{
  "model": "masked image model",
  "dataset": "renderings of 100 made-up gadgets, each built of a few solids, in any pose",
  "train_examples": 195000,
  "image_size": 64,
  "crop_scale_min": 0.8,
  "horizontal_flip": false,
  "translate": 0.06,
  "method": "simmim",
  "mask_ratio": 0.6,
  "loss": "l1",
  "arch": "resmlp",
  "norm": "layernorm",
  "norm_position": "post",
  "activation": "reglu",
  "mlp_ratio": 4,
  "parallel_block": false,
  "dropout": 0.1,
  "inner_norm": false,
  "patch_size": [8, 8],
  "conv_stem": false,
  "layers": 16,
  "width": 192,
  "init": "torch_default",
  "residual_init": "zero_last",
  "optimizer": "adamw",
  "lr": 0.002,
  "beta1": 0.9,
  "beta2": 0.999,
  "eps": 1e-08,
  "grad_clip": 5.0,
  "gradient_centralization": true,
  "steps": 9300,
  "batch_size": 512,
  "epochs": 24.4,
  "lr_schedule": "linear",
  "final_lr_fraction": 0.01,
  "warmup_steps": 1860,
  "weight_decay": 0.2
}
Rows from block 3, named by matrix and row number. Rows with one number belong to one neuron. Each number is 500 + 40 x the weight over its row's rms, rounded and kept within 0 to 999. All counts start at 0. Numbers have three digits each. After the name is the row's rms in percent of the matrix's.
# gate: MLP gate (model.blocks.3.mlp.gate.weight, 768x192), inputs 48-95
# fc1: MLP up (model.blocks.3.mlp.fc1.weight, 768x192), inputs 48-95
# fc2: MLP down (model.blocks.3.mlp.fc2.weight, 192x768, transposed), outputs 48-95
gate.533 095:491541492537536511504448517445505446484521476448507579547481519438522477481484516504538524443483514473521453507506552501482526460469578423500465
gate.534 097:457468478541458545512524512469486507467489453562528485474452575441466521489455553582459525502504467547514554534498436557484447575466502507508477
gate.535 094:585548620499556445502443469564515501453491558505530470511522458554534476486509531486552500564520483492531492461526524388494563496439447552451458
gate.536 101:493487487517493413487551505542475550485452469557506517530524521549514505461491461469516465486502494511497512469512482499485494527472505493431470
gate.537 101:500513429551482511428508530526518530533526480430573507511514514425477527459545542489531457460526554493487571450490523517440578470475493459514481
gate.538 107:511480555487507505529497460468482544492533473468498524558502467501514526515479492496481503489490488437503441462465500488511483452511477500488465
gate.539 074:446478515500487517528514406568533591423476553455508496485496520460490498494593472550487514426452501483532517534517560480496542523519539495409499
gate.540 092:533560542517484483488437529532526571552542525498522526523504587504439488458483460502599503533482533521458451444515452477462434484525527519485527
gate.541 077:517493494494499451523561504542498424435477476477489527481551501465512484521484534481518455515440510573540508550529519445522455466508445656506516
gate.542 034:534511501565523481471501417539519486511509491491556491515520477488482494445494509538478501482454536480511451448480465457460600485419518532478500
gate.543 105:474514502501489501498484464520501478485462428368504474531506546537494460507521480507447496512498528479442559482546553494509559542513533469473457
gate.544 112:466520615488620500529429443507430470457533494552508509609496487403392462506490471494567555513500534478506512504531478474494572518549529500473635
gate.545 090:503497533507498550500492482572508479474488443444517485520557512511550514465418501414426530520557504412502490477542527492487499495363481428455464
gate.546 073:575528472519520377466496463535502494548525527472540513523499394468543532443450518479464461551500498474455474472495628488465508493445510456504489
gate.547 124:538494526520471518499498494534558514496490489539522531513481438509551479477480394540515487527465499508462442498492454451507454536422574468434534
gate.548 109:563531520477498570499437493467551506452503533511495561482464467428536514486515466448586524475418517478492508483496486471506491487532514506437497
gate.549 128:546516560514535506524541422554478557451525577434497504554464450567483516492424503551506563517447505552512490499538492449512521487533523533506442
gate.550 094:483504470496566477536512403470456443474543396463500461539500552445438513472462492555504530550514541484472496512573420468500467534460493483479432
gate.551 116:504490531478486424497490454584466542474496480485498458564495515456508517492558468441556526525439522475484497515492575514519529521466504527437449
gate.552 103:552542503510489436491436454527512484547498497554512541474537478523470465468446363520504477487511510484487533504529563505487448566447542514499439
gate.553 103:449493455508421473477458518484513528509519473603497504513543544495505472501522522554518476544524491435548495547512535540537484544452507527529512
gate.554 037:508546584571537523500465446492520513483571444415560469561580516458457509417471490507471447501499494457426490444542501474488597478570576481475463
gate.555 080:412532542549506559493486468452525398472525526506540484514531418447518538402487435535470545509475532519477482471498394476451624476462506543546516
gate.556 107:476506528480473520487491472525502497501521528508502455540483574482466446502514456578536515459532521548471494508514508465497526488530538536508556
gate.557 091:498511505503472460453524478510502524530517515521527543471519516519429525475463476433511455454484547465436565402493499509449476531568489477524397
gate.558 116:526493487519540526483493466494490409547503481460555531589535588416451532476525500533413482561525509422478437452518596434440540515465450480468502
gate.559 079:582486430496491397545500514515484460482455461490495565514593495461561490521486456513532540517503503471541517511498604505503474471405462571516556
gate.560 131:448544567503424464515533450463492495521482542423504516451543469480508549490518505566499541440550496457436521448507457437504425476608529533584509
gate.561 062:498486642556462561520541405540537570510507569576543449449507418515490466446505447453534483519554475513515486502495446481481505505503575442523457
gate.562 087:427510475504483501488489485529463558542536494453514499548464513446529484484537486552521468536514538462446480488531497499484600419460462458516529
gate.563 110:489518488621509485480457529561534452475501510478612513529536429495483533436447509524450499533438524484501471422481410464434528498501512473500515
gate.564 078:503532497512497497492479508472480558550547493453498531498470635492487503494465500495493518543559512513483545490516514522500458538512565417483544
gate.565 113:506516578499492500501462473567547463488483511500507505517525492446560462503489429433611473459450496456490546485501455451482542452429507535407434
gate.566 142:491518403489441513517469538493417513509496494506495483533510543475560470498568459476445462511510512425495517505478513429498415501440496499549459
gate.567 081:474422454519544480517558445561431463476506469432531481547532501513426558481517505552506467464455510637523570541551547454524574418479488558572513
gate.568 133:556457466476444528515490441528489504420498521467481499590560385482497515514494460566539497471499474446472511522495617454538511484585436546483526
gate.569 088:493455531508580470527553408562471554431453567445513492474591463548528533487469562566451516516497479495486524563540523438502516476402443573492479
fc1.533 094:499512519510551539518468524464500443467483465502520538542493511428584512490457490417533515468496484497525457502494577495484564503462537461503459
fc1.534 145:488565481542578459455496475487550475517568497504558522570555380495537536472479503434542453514488544454409467481533517461444537449487503481473535
fc1.535 107:579528508506542401475433521555490516505515468494515533501503565512530494509562538510510473507502526446504442482522522487489519479466501454469464
fc1.536 091:504495473473457471504509432449474508530464473535482494562492468448463477536475426521446433482434520492511505474449477493540534535513508548505538
fc1.537 103:465548431556490495497538492437507436516575509572549573503481475477508481499456452458463441480524499473555532427509469565425512455514501398539542
fc1.538 099:505534482497522390495495512479429511531496509524501543509503537528523494526548493474466512435554496538516483491507453538509549439457496477492485
fc1.539 097:556563499489548469524532544467489393570494528485489530478529515532592495514459510471527497559540445528471518465492489510506436445469479475529480
fc1.540 106:536495443492493469540530486471504493449440535489497481540552446512487496520509501512528506589427497538572510513483514504556440465519428528488472
fc1.541 086:464484482493502557434491480500492535450488521436511537509498437485584475514481470490474432564419523518476503477493521499508456533591489499544542
fc1.542 035:479464531454525495459448490458525466513539501559483524509493418469482500534537522555536531557509513432471526531435550515464461490480543497542466
fc1.543 070:475472516517462566527539455487464375555421601579500500524524500512569497511519427520554511485532491521507461524486453465468510494483526493494491
fc1.544 090:555518469495480498478537425522503572473508491501476524525499525401484532513451420538546555438507503430450489569534577514520471512579472565517399
fc1.545 077:492488564523502462504504524454539504526488464390498483497496541487506475499461547515463487444518483502495542507529430477502549529456520509550514
fc1.546 072:550523484463510437495496496487513487487466568457479542492514379481562503517437501489437449527524481464478491495498607498496495510448475469483492
fc1.547 120:426533474491507515528468507549492464537490524457522455544504489520502480507543497490509546469495511440475504455510503528497531450632449551537420
fc1.548 093:549512451463481473537530443526537539530542514509499514391507555560564474531470528547440512469473490521506494540486575478487420464425501496513448
fc1.549 147:431542549527518529487468574455484518583530460566539454503453534540534505472554521462531465515602497467474437488530464535445427519485537436492466
fc1.550 103:516529503534475528453523542479528433541489510638545466481491357584476476477513499415476462554538539533551516441500552538472570439466502553544562
fc1.551 118:518514508527552539523405550414532493537539505548519516420498547541504508476482530488475512516472502462535503488479402489479518513545538484473533
fc1.552 088:444493493485498554503540513511525542440502532452513499473489497483488555507555576474477482473478511518516530520479432488502563469546496497503534
fc1.553 098:494467490456469446499496493515440580406514517552475483561472429529500523512529470504531481479496518537544517508491392486550570475523511519485492
fc1.554 029:485554474513561454543531490484447508504561407439476465479504538459482507534505496526491443548526462446481564513464443522500540500481539476468463
fc1.555 079:550463474482476487509513534531452593533499535461464521503517582585515416558454487453507472483515490493517509528480619490527405537596559438471515
fc1.556 099:579509521517483552461545535512469476468517404577511497454543472511538473494506535505522523515522526520534503530487424527495467489453511546507592
fc1.557 084:524513493511494516474545494471509540525587519542519543463539448505460526479460503408559451478438505480437556483485440538475469537490531487522379
fc1.558 105:494494468498521584493527437505520393506503459470527543593516593461485532507559481506414493608550480405506442476486580459454551537465468478464537
fc1.559 065:423517491480495486496504498418460495454485530524506452482491445575475547518477513464477489545457518543496464513515492474493472575543482471529507
fc1.560 115:487495403502514555490450467573529558508550483545499455507403509473519503515521458468482524546566513531574583499511464509472558527455542449460502
fc1.561 051:484500478432473552537522454474502402492571513539476515523454396514515527517439410489464525440510464472489455525498493494475509488536465499527544
fc1.562 080:492454476485476497509518523551485475535505468521480516479439479495472486496538379542509473570511501457496486512478538533563523509488423491534517
fc1.563 131:486453475389472492558553471449418530519479485511387483465500591495511499569545477486502520478553470551490542550527590527593489477504449544494501
fc1.564 088:532517499470472474510418591487512638526478535495461547446469538508519537564468567484521541492458526521458486491444469462524423525580475508483479
fc1.565 132:477480497534477535488474450454532434576496520620505485511458419531502469473425488510521512441498495508476489515468488565482489518541514484438495
fc1.566 142:560482487475492497481505443440483458506527548548473530472563414493531564501538459539434489479496502493460549562471590478532491460517509604504481
fc1.567 092:519438479481487500452528486502564554491480467423482481502525531451522535528494454559536513512532514505518544557530513540525494581484518520412503
fc1.568 160:492507511493527534512476460501440560480429553509488495539509402470504485490512445439473507484479499461489508486480518472505458510541481544493492
fc1.569 105:543422482514505549518526429526485416462471577496513543460535516436502579486486440553512496492433525583469491555509532493527519520512511520474543
fc2.533 103:485462499496411509494515516540539593473434487547488482504487472476558512521483492558520493491500482537538507506449479453575489558525484500498442
fc2.534 124:491489517432482534508505464520488534502520501491443533502471515493526512487501473525487506487492505513515525512507497516508491484493469466488506
fc2.535 072:500449535502497538539466562559517552568509533533504476511455460481497514512512470529543510467474535413513480550479499539432451565473479556429526
fc2.536 077:544500532499526486497506533468559499566547478451477475434542528448525485534544522532562544536542533420516476533474649544524490540488457488495469
fc2.537 075:422441489495551449494510537528534541475436468540492479562527397502502531512537621562493499495495510476552485543540555522574488488444472562485548
fc2.538 087:509573516463454467527509482529489534536433530546484434489439460512488508486506551504435522523499489540513544478508421561453577468508482462437537
fc2.539 096:486545465541570437486489408526473501466504474541525476540529506499501496397487502500579488528498554501485520496477398439487544494467477556512458
fc2.540 089:526502517458584530527474457516580465439446569520500561487478460556483447543499577444499518421442497460460536518523409436578525500458461429507445
fc2.541 081:483518457478455545489567515539531484499559503483501500467488517505553430591511540504533542528494442461496585505473549480569514535460441470568470
fc2.542 020:483523457517565574488468520559533492490466548459499504526602414506489553489471547496565512496452541427525475483516488492503532472483480532506439
fc2.543 080:502513508548484487519503449511515551546515499533537524532521459460528474471482503499452521475468540482542463543514532447505434504428535481455486
fc2.544 105:508553538569552459539468536468469521457534499526566520422480488494487523462445596445467546462484497493535466530573434436433585575542598502526467
fc2.545 082:506545507520511414506505432479458546467476478502504551528462524451539494511547516557494503504501493384470500582484509545487535541456524471533540
fc2.546 042:492513534426533477504498536512503501523403507462508538542516509507481496502518531534534513521507521505528549477516519516461524518465498383455469
fc2.547 099:502480523559470507502475446449574539464517506557517452499579516559526478490501425540509470519498575559535476509473426516520396496488514478477509
fc2.548 097:522548557597501555551483552442531507504509552509541489506476496473521525462517534407533510501429518532498490510503523537375513503503553454505548
fc2.549 130:496477555490502441534567469486457495506520561466539495507490470521471473457486492525531571467473470489538592511498467506522536529486490540552512
fc2.550 101:474481486497463490481550453537538485479517474492474533450472487484434537567514550498454508499515487451509549493547538423577516475416495564525545
fc2.551 092:486445493484414531500523470511436463522533540516443546490501443521467462556486473571449499472550468543460527506508563479543427498563517476556554
fc2.552 097:535493546533496509508473476583450559569554530530495465473540490563487459500450387565550522480500528549465468517521503610471440502568558486492517
fc2.553 104:468512501488449512445464534484545471533460480529498510404473456502497527461485576439445449548468506514513484487513568505434511468491527491506452
fc2.554 022:457514489506563481509556539592501462517386521449475510533460459552499513501522491516576519448481523484505497494486443511531582492501437454480453
fc2.555 065:523502531522515449558561468521404554534518518420517491542512427528503511510493468448504524476550505506448469509542498513444527472473485577518424
fc2.556 099:503465467490521564471422478569499507498484508475473464482447511478506492470546497488472509502488549508537544491465529574488399534501584453457441
fc2.557 096:436422574442524497441535504474598519465500550502448443443520463484566578506521535575488544579498500418482552568523477566547447542506444475537469
fc2.558 111:453470486494490478517451549493450363518502521539450580470558494547494518521549504580538454436505478516482430484496555526537485558442486475503488
fc2.559 086:514494511439440487501572503482496535452517493444544516552498497473470533485506476567580530533478488438533529439534505604518420506502574572511578
fc2.560 122:516522513532516463482516556497482426445508500478553496496479438491535487458503582574481506516456513508406515501484432483484411438542451518534529
fc2.561 047:419433447525493567561508606592547434469477545505487500540479516598486452516520501457568554396464548587503512492504400486495489461539512426392514
fc2.562 079:520514497469585520490537529480446431476534484435464515473487408486513554562483586525448529495489488563602521594491496588536567503471497564517499
fc2.563 129:483517526550559471489491541529505556497493484471511505507524537526492487481536525531444525494506554552502442478521537462453524529527507454489466
fc2.564 082:532586473553547424488542509553479458483471520443515505431503563561498522568471523456427483538490455481489602528509510562508478494485483485573538
fc2.565 105:507419462505498497505523445507548479480553490482483488497483480534476438546484509550498489514564477517555511506521542395517487426527506461571546
fc2.566 107:535568464498428573474505598541511518480500541537481503543567533452505485516528515482497420474552481481459484400439546566446423471461516474473434
fc2.567 113:517485503538545450477474543496549435537477529498511494496459509524524507520488537509536546513493475463498489481467548472448511475470647468481490
fc2.568 120:495445519516456527515497523499479477531520509548535444519515456454436515600540458552475466500539488508486540483539581538456440490520482556419465
fc2.569 127:506494514415488560474505543430503515514490471464444476481493513527483462665503492468510515484505513479521533509489501518528474496517443525470476